A small text-conditioned image diffusion model, trained from scratch.
Data: trained on rendered made-up planets, 195000 training examples, 1.4 epochs.
Rows from block 2 of the text encoder of a small text-conditioned image diffusion model, named by matrix and row number. Rows with one number belong to one neuron. Each number is 128 + 32 x the weight over its row's rms, rounded and kept within 0 to 255. All counts start at 0.
After each neuron's rows are labels from the 100 texts, of 14976, where the neuron reaches its highest value: "fires on" is the input token at the peak. Only what is clearly more common there than usual is listed. The data: rendered made-up planets. In brackets: how many of the 100.
# fc1: MLP up (text_encoder.blocks.2.mlp.fc1.weight, 256x128), inputs 64-127
# fc2: MLP down (text_encoder.blocks.2.mlp.fc2.weight, 128x256, transposed), outputs 64-127

fc1.8 [135 155 159 117 114  97 106 179 116 173 106 143 116 168 136 119 188 104 172 149 131 126 176 152 119  94 161 182 188 132 152 122 141 177 129 164 118 150 124 202 148 149 148 134 149 139 141 121 115 142 133 143 149 176  85  79 137  76 131 160  77 114 105 116]
fc2.8 [225 122 139  75 137 167 156 130 138  89  44 122  57 118 148 119 131 105 107 121  79 137 123 116 174  84 131 141 110 196 123 125  84 150 153 102 148 138 126  95 121 113 148 174 155 153 105 119 133  99  93 112 110 150 117  30 140  95 146 154 173 117 151 115]
fires on: "one" (100)

fc1.199 [156 177 104 103 113  96 170 130 173 160 110 123 173 166 119  70 111 115 141 184  88  93 123  85 150 133  31 168 104 100 156 138 159 142 208 104 129 130 126 124 109 143 204 116  79 158  87  77 118 149 146 134 146 122 136 201  83  77 172 121 135 100 106 141]
fc2.199 [136  71 163 147 171 189  69 139 101  68 161 137  95  96 155 165 169 122 129  72 159 164 138 154 123 170 217  91 125 150  96 154 111 134  78 180 133 112 156 131 157 145 103 103 154 118 197 179 167 117 140 102 122 160 111  94 167 212 112 153 106 139 147  94]
fires on: "rock" (100)

fc1.80 [ 94  84 111  98 131 121 107 176  92 108 135 203 143 108  66 134 115 156 126  78  96 161 100 144 163 159  97 131 171 131 168 126 168 154 109 132 175 145 173 152  96 176  62 146 109  88 150  93 162  76 121 100 140  79  88 102 155 119  53 141  94 165 129 158]
fc2.80 [158 162 116 170 128 127 129  84 170 153 131  62 123 106 161 127 104  94 111 180 138  99 112 126  95 102 167 109  92  67 110 117  99  96 140 126  82 109 109 111 158  69 188  92 146 169 115 156  84 167 120 121 111 175 175 127 134 115 170 127 174 111 132 102]
fires on: "," (100)

fc1.60 [ 93 137 187 103  96 148 136 114 153  98 127 171 103 167  95  79 120 114 144 176  99 131 112  51 157 142 111 203  84 140  96 133 146  82 127 101 172  95 189 115 163 102  77 153 114  93 134 166 124  93  63 176 144 174  93 143  92 178 159 109 173  97  94  75]
fc2.60 [193 130  91 111 187  99 153 103 107 136 104  65 146  64 151 163 107 185 110 107 121 104 132 181 109 115 100  89 175 144 157 127  95 145 115 131 100 176  69 110  97 129 179 111  86 163 117  76 104 122 141  64  91  73 174  95 142  81  59 149 115 153 137 190]
fires on: "," (100)

fc1.64 [162  99  95  81 146 143  95 101  75 130 151 143 179 117 118 111 121 123 144 147  79 122  64 145 185 156 121 141 144 151 142  93 171  73 101 150 142 142 142 141  90 149  85 126 143 144 145 128 123  54 105 160  94 110 123 115 159 138 117 120  83 155 133 176]
fc2.64 [ 87 159 177 166 125 137 153 154 168 139 131 114  77 133 125 131 155 134 111  81 173 156 188 136  62 101 116 102 103 101 117 169  86 178 167 115 128 142 108 121 178 100 181 159 133 114  95 150 155 169 146 105 144 158 142 123 109 119 149 101 167  99 127  97]
fires on: "rock" (100)

fc1.212 [130  99 140 156 144 169  98 107 163 140 139  92 206 106 195  71 147 158 173 167 145 119 174  96 170 159 124  75  91  95 148 125 119 147 164 137 137  62 163 192 158 132 141 180 107 107  98  68 107 116  63 159 129 147 100 127 145 126 182 139  97 141 132  75]
fc2.212 [134 130 132 178 136  56 168 151 132  97 165 138 104 103 164 178 124  84 115 107  90 142  68 150  92 126 103 161 159  96 147 142 104 149  68 172 125 134 135  66 147 155 119 149 144 146 167 164 158 136 153 105 110 111 174  86 101 175  90 104 142  95 132 120]
fires on: "lava" (100)

fc1.41 [130  93 172 132 115 116 149  82 157 153 137 119 133  93 106 135 112 127 129 115 124 140 168 169 148 160 152  75 108 183 147  52 158 175 152  73 161 174 112 148 136 167  90 165 159  99 124  82 103 144  77  81 188 124 129 116 128 165 124  93  93 119 133 104]
fc2.41 [166 146 141 151 107 154 151 147 137  85  72 103 124 145 127 133  87 147 112 119 130  80  88  73 112 124 152  93  86 125 155  97  92  12 116 163 146  75 131 161 109  75 165 119 116 144 119 108 160 139 185 109 120 153 106 129 162 124  81 127 108  98 140  81]
fires on: "," (100)

fc1.198 [129 115 150 114 143 141 205  89  84 151 136 145 118 132 103  54 120 150  59 134 122 117 201 177 141  96 170  80 111 195 178 121 152  80  99 102  88 139 122 169 147 142 165 161 137  44 115 115 117 117 105  69 120 103 143 106 187 143 152 161 174 177 122 142]
fc2.198 [148 138 131 124 115 158  71 185 151  89 123 101 118  92 134 176 112  86 173 156 155 132  69 103 152 172 100 154 137  22  57 153  88 157 164 151 188 114 172  92 111 128 150  79 133 208 135 180 101 131 146 145 126 179 126 118  78 112 105 141  64  87 126  85]
fires on: "one" (100)

fc1.26 [109 123 159  84 168 174 104 126  98 172 182 150  90 141 148 147 137 136 202 124 203 144  74 142 115  97 151 135 190 168 107  92 103 156 120 136 171 167 115  99 106 159 111 136 150 132 109 156 119 139 156 142 120 162 109 102 140 157  76 109 116 184 174 157]
fc2.26 [155 141  99 165  76 119 113 152 161  65  52 124 157 139 110 115 133 108  50 138  75 107 190 126 162 180 106 125  97  87 176 147 147 136 147 104  82  65 131 152 156  74 151 107 119 107 175  87 119 152  99  99 119 121 113 164 100 100 155 160 131  68  86  91]
fires on: "lava" (100)

fc1.12 [153 144 152 124 130 186  94  81 115 128 110  89 114 111 141 210 105  84 131 115 128 193 117  74 167 149 173 122 123 157  63 105 125 139 134 134 122 163 143  73 124 133 106 135 186 172 149 128  78 170 114  68 132 154  87 142 107 143  79  86 122 142 152 122]
fc2.12 [115  76  98 139 108  61 141 171 145  74 164 131 169 113 136  54 132 169 126 159 108  54 138 181  87 111  96 139 134 129 187 136 140 133 125 100 147  90  94 185  93 147 145 104  72 107 117 139 174 116 143 159 139 120 186  93 168 110 132 161 174  88 113 111]
fires on: "," (100)

fc1.99 [ 78 102 125 117  87 152 121 121 111 151  87 132 141 139 146 129 103 182 136 188 111 185 113 131 112 154 143 174 128 121 156  59 108 186 117 128 157 109 117 107 129 105 117 124 141 118 191 112 104 128  97 145 185 139 101 139 163 115  81  94 147  86  81 156]
fc2.99 [179 155 132 113 176 107 116 145 159 116 160 126 117 103 103 141 157  57 118  49 132 114 141 118 154  92 110  98 117 128 105 177 158 101 122 125 130 164 134 153 153 155 145 157 126 163  93 145 158 118 167 127  91  98 186 123  95 132 159 167 110 156 176 119]
fires on: "," (100)

fc1.107 [101 134 121  96 142 191 145 144  87 114 147 100 159 124  82 174 102 158 154 118 157 115  89 126 123 110 166 146 108  95  78 143 151 149 121 117  67 140 136 205 107  68 139  62 151 152 109 111 104  94 135 136 131 132  89 144  92 188 104  85 139  90 157 160]
fc2.107 [177 116 135 149 159 113 176 108 125 116 124 140 112  80 129  86 165 154 133 139 103 138 151 156 186 130  73 105  89 135 157 143  97  69 134 128 142 109 159  61 157 174 110 140 156 164 143 135 114 142  83 102 146 173 156  91 159  71 138 160 165 105 100 110]
fires on: "lava" (100)

fc1.29 [109 130 160 111 105 100  27 118 103 151 108 108 111  79 185 151 134 145 171 130 156 141 166 137 121 128 147 134  62 118 165  77 113 156 122 148  96 145 114 137 147 165 182 113 179 121  75 141 119  96  80 109 161 129 144 100 119 125 112 152 159 144 144  46]
fc2.29 [124 124 113 128 145 156 184 134 144  90 159 135 176 173 106  83 118 139 127 124 121 103  97 138 127 181  92 137 196 167  98 139 168  94 152 110 131 123 130 111 136 120 101 163  85 165 163 113 137 117 207 131 115 110 119 141 152 150 119 109 118  65  73 202]
fires on: "rock" (100)

fc1.247 [133 104 130  99 103 140 180 107 126 147  65  86 202 121  99 143 138 116 159 155 172 201 134  88 115 120 174 145 110 153 105 116 101 102 149 143 192 113 129 117  96 113 155 141 104 165 162 138 121  87 111 114 148  94  76 144 177 124  85 117  82 109  99 128]
fc2.247 [120 169 125 121 138 139  77 169 116 102 165 157  69 146 159  66 147 126 111  88  48  94 108 159 130 152  68  80 131  99 149 148 142 134 116 104  60 151 124 152 172 136 111 141 167  64  75 142 165 130 164 151  89 123 162 113 108 126 158 151 167 138 155  95]
fires on: "rock" (100)

fc1.76 [118 149 141  49 115 125 118 120 120 169 132 113 158 121 204 141  76 139  98 121 106 114 167  97 102 120 164 175 152 148 161 109 156 168 136 171 177  23 129 128  85 124 143 136 137 148 107 114  94 161  99 111 133 129 104 158 166  92 113 121 112 146 127 149]
fc2.76 [132  86 146 149 157 121 159 119 131  37 140 129  93 104 125 102 180  89 132 112 123 136  97 113 103 160  79  95 125 121 121 133 123  85 127 111  84 173 129 161 175 143 135 132 143 127 146 150 175 113 133 133 150  90 125 111 105 214 112 106 174  56  97 133]
fires on: "rock" (100)

fc1.23 [104 150 143  66 134 158 142 113 159  81 106 135 144 167 125 104  99 177 148 167  90 131 176 123  86  95 112  87  78 180 130 164 154  99 143 121 160  86 154 108 155 152 125 128 144 112  94 167 111  91  47 125 129 110 130  78 160  91 112 167 147 129  99 101]
fc2.23 [150 132 137 155 112 100 119 139  76 169 144 149  94  91 139 147 154  76 105  86 186 126  53 110 169 163 147 216 125  74 111  85 110 144 115 110 115 144 105 137 111 117 172 120 109 128 157 109 130 135 219 105 138 156 149 169  88 162 125 145 110 137 143 140]
fires on: "one" (100)

fc1.202 [164 107 146  86 101 107 155 102 125  72 108 142 114 171 107  82  96 129  81 149 103 120 199 144  99  96 168 155 143 131 117 151  86 124 148 151 122  80 119  95 178 100 183  90  99  77 119 104  89  96  69 124 109 137 102 134  91 142 172 152 176  97 103  95]
fc2.202 [ 86 167 105 176 180 171 110 136 120 153 160  95 161  67 174 171 134 110 178 115 188 115  37 143 168 150 104 100 107 123 124 104 163 109 109 128 162 167 137 167  87 170  91 130 120 183 135 147 163 138 169 145 158 149 168 118 162 109  86 132  84 126 164 141]
fires on: "one" (100)

fc1.14 [174  92 136 139 109 147 144 126 123 147 138 125 119 148  98 150 153  99 118 121  88 139  93 147 170  80  80 150 106  98 169 175  64 193 167 158 135 132 140 125 150 117  95 112  73  91  83 233 156  85 102 155 108 132  85 111  78 207 141 126 125  94 141 124]
fc2.14 [108 183 118 107 154 115  77  94 102 104 108 109 138 109 161 113  80 134 135 136 181 123 161 125  95 171 171  99 155 161 109  86 179  79 131 116 125 126 119 110 114 134 171 179 149 168 162  49 117 164 135 102 171 143 180 135 191  56 109 109 142 166 122 135]
fires on: "lava" (100)

fc1.216 [112 167 115  86  98 110 148 163  72 157  96 181 126 113  81 183 181 134  83 116 147 134 123 113  72  94 157 128 138 118 124 128 143 101 117 116 162 124 123 131 135 151 106  82 174 141 162 119 101 148 196 102 171  87 122 145 121 103  79 143 147 111 186 148]
fc2.216 [155 107 136  88 214 176 178  65 133 100 102 141  94 123 108 122 123 120 181 126 100 118 146 135 134 143 128 144  99  99 135 154 117 128 179 151 100 121 109  15  94 106 152 119 102 104  88 159 179  88 115 161  86 137 156 128 146 103 139 145 135 134 101  72]
fires on: "lava" (100)

fc1.161 [109 111 108 136 170 162 177 118  93 140 147 127 164 135 109 163 166 187 147  88 184  96 145 141 118 156 155 129 121 125 114 164 150 141 153 135  90  87 102  87 107  66 186  62 164 130 152 120 131 142 119 132 161 144 133 157 122 160  82  48 150  87  51 148]
fc2.161 [159 137 146 125 187 150 140  74 155  89  90 119  66  71 100  99 147 133 116 115 104 146 156 133 130 137 117 108  73 135 103 131 125 112 126  90 121 161 135  47 137 138  71 142 157  95 108 162 148  96 103 128  91 163 143  54 117 103 167 197 153 136 172  94]
fires on: "lava" (100)

fc1.179 [104  83 111 161 139 103 111 161 171 147  64 179  72 121 109 115  61 117 133 142 162 163 131 111 169 156 135  91 174 126  97 148 146  59 134 110 136 212  63 119 102 102 147  81 137 104 132 108  93 110 230 112 165 143 158 148 100 125 102 130  92 130  89 137]
fc2.179 [129 106 129 131  94  88 194 110  94 103 199 105 145 132 139 147 158 125 122 123  46  86 115 117  78  99 133 153 135 138 176 117 111 159 138 123 135  67 154 119 154 109  85 180 182 151 115 160 178 121  47 124  69 117 135 153 142 130 120  76 166 116 121 141]
fires on: "," (100)

fc1.147 [121 164 124 148 108 173  55  76 112 129 101 159  85  84 176 152 114 143 175 171 119 136 103 102 173 185  87 155 169 132 144 147 136 192 134 124 165 115 136 142 103 165 131 174 112 116 104 117 125 160 151  96 179 108 120 168 115 132 145 122 131 129  76 178]
fc2.147 [161 101 105 139 160  83 158 169 170 148 138 101 169 123 117 127 111 112  89 140 145 101 131 158 128 100 166 100  92  82 101 132 113  85 133 144 107 129 116  87 134  60 119  45 126 139 143 100 116 115 112 122  90 143 163 123 147  89 126 147 164 128 197  90]
fires on: "rock" (100)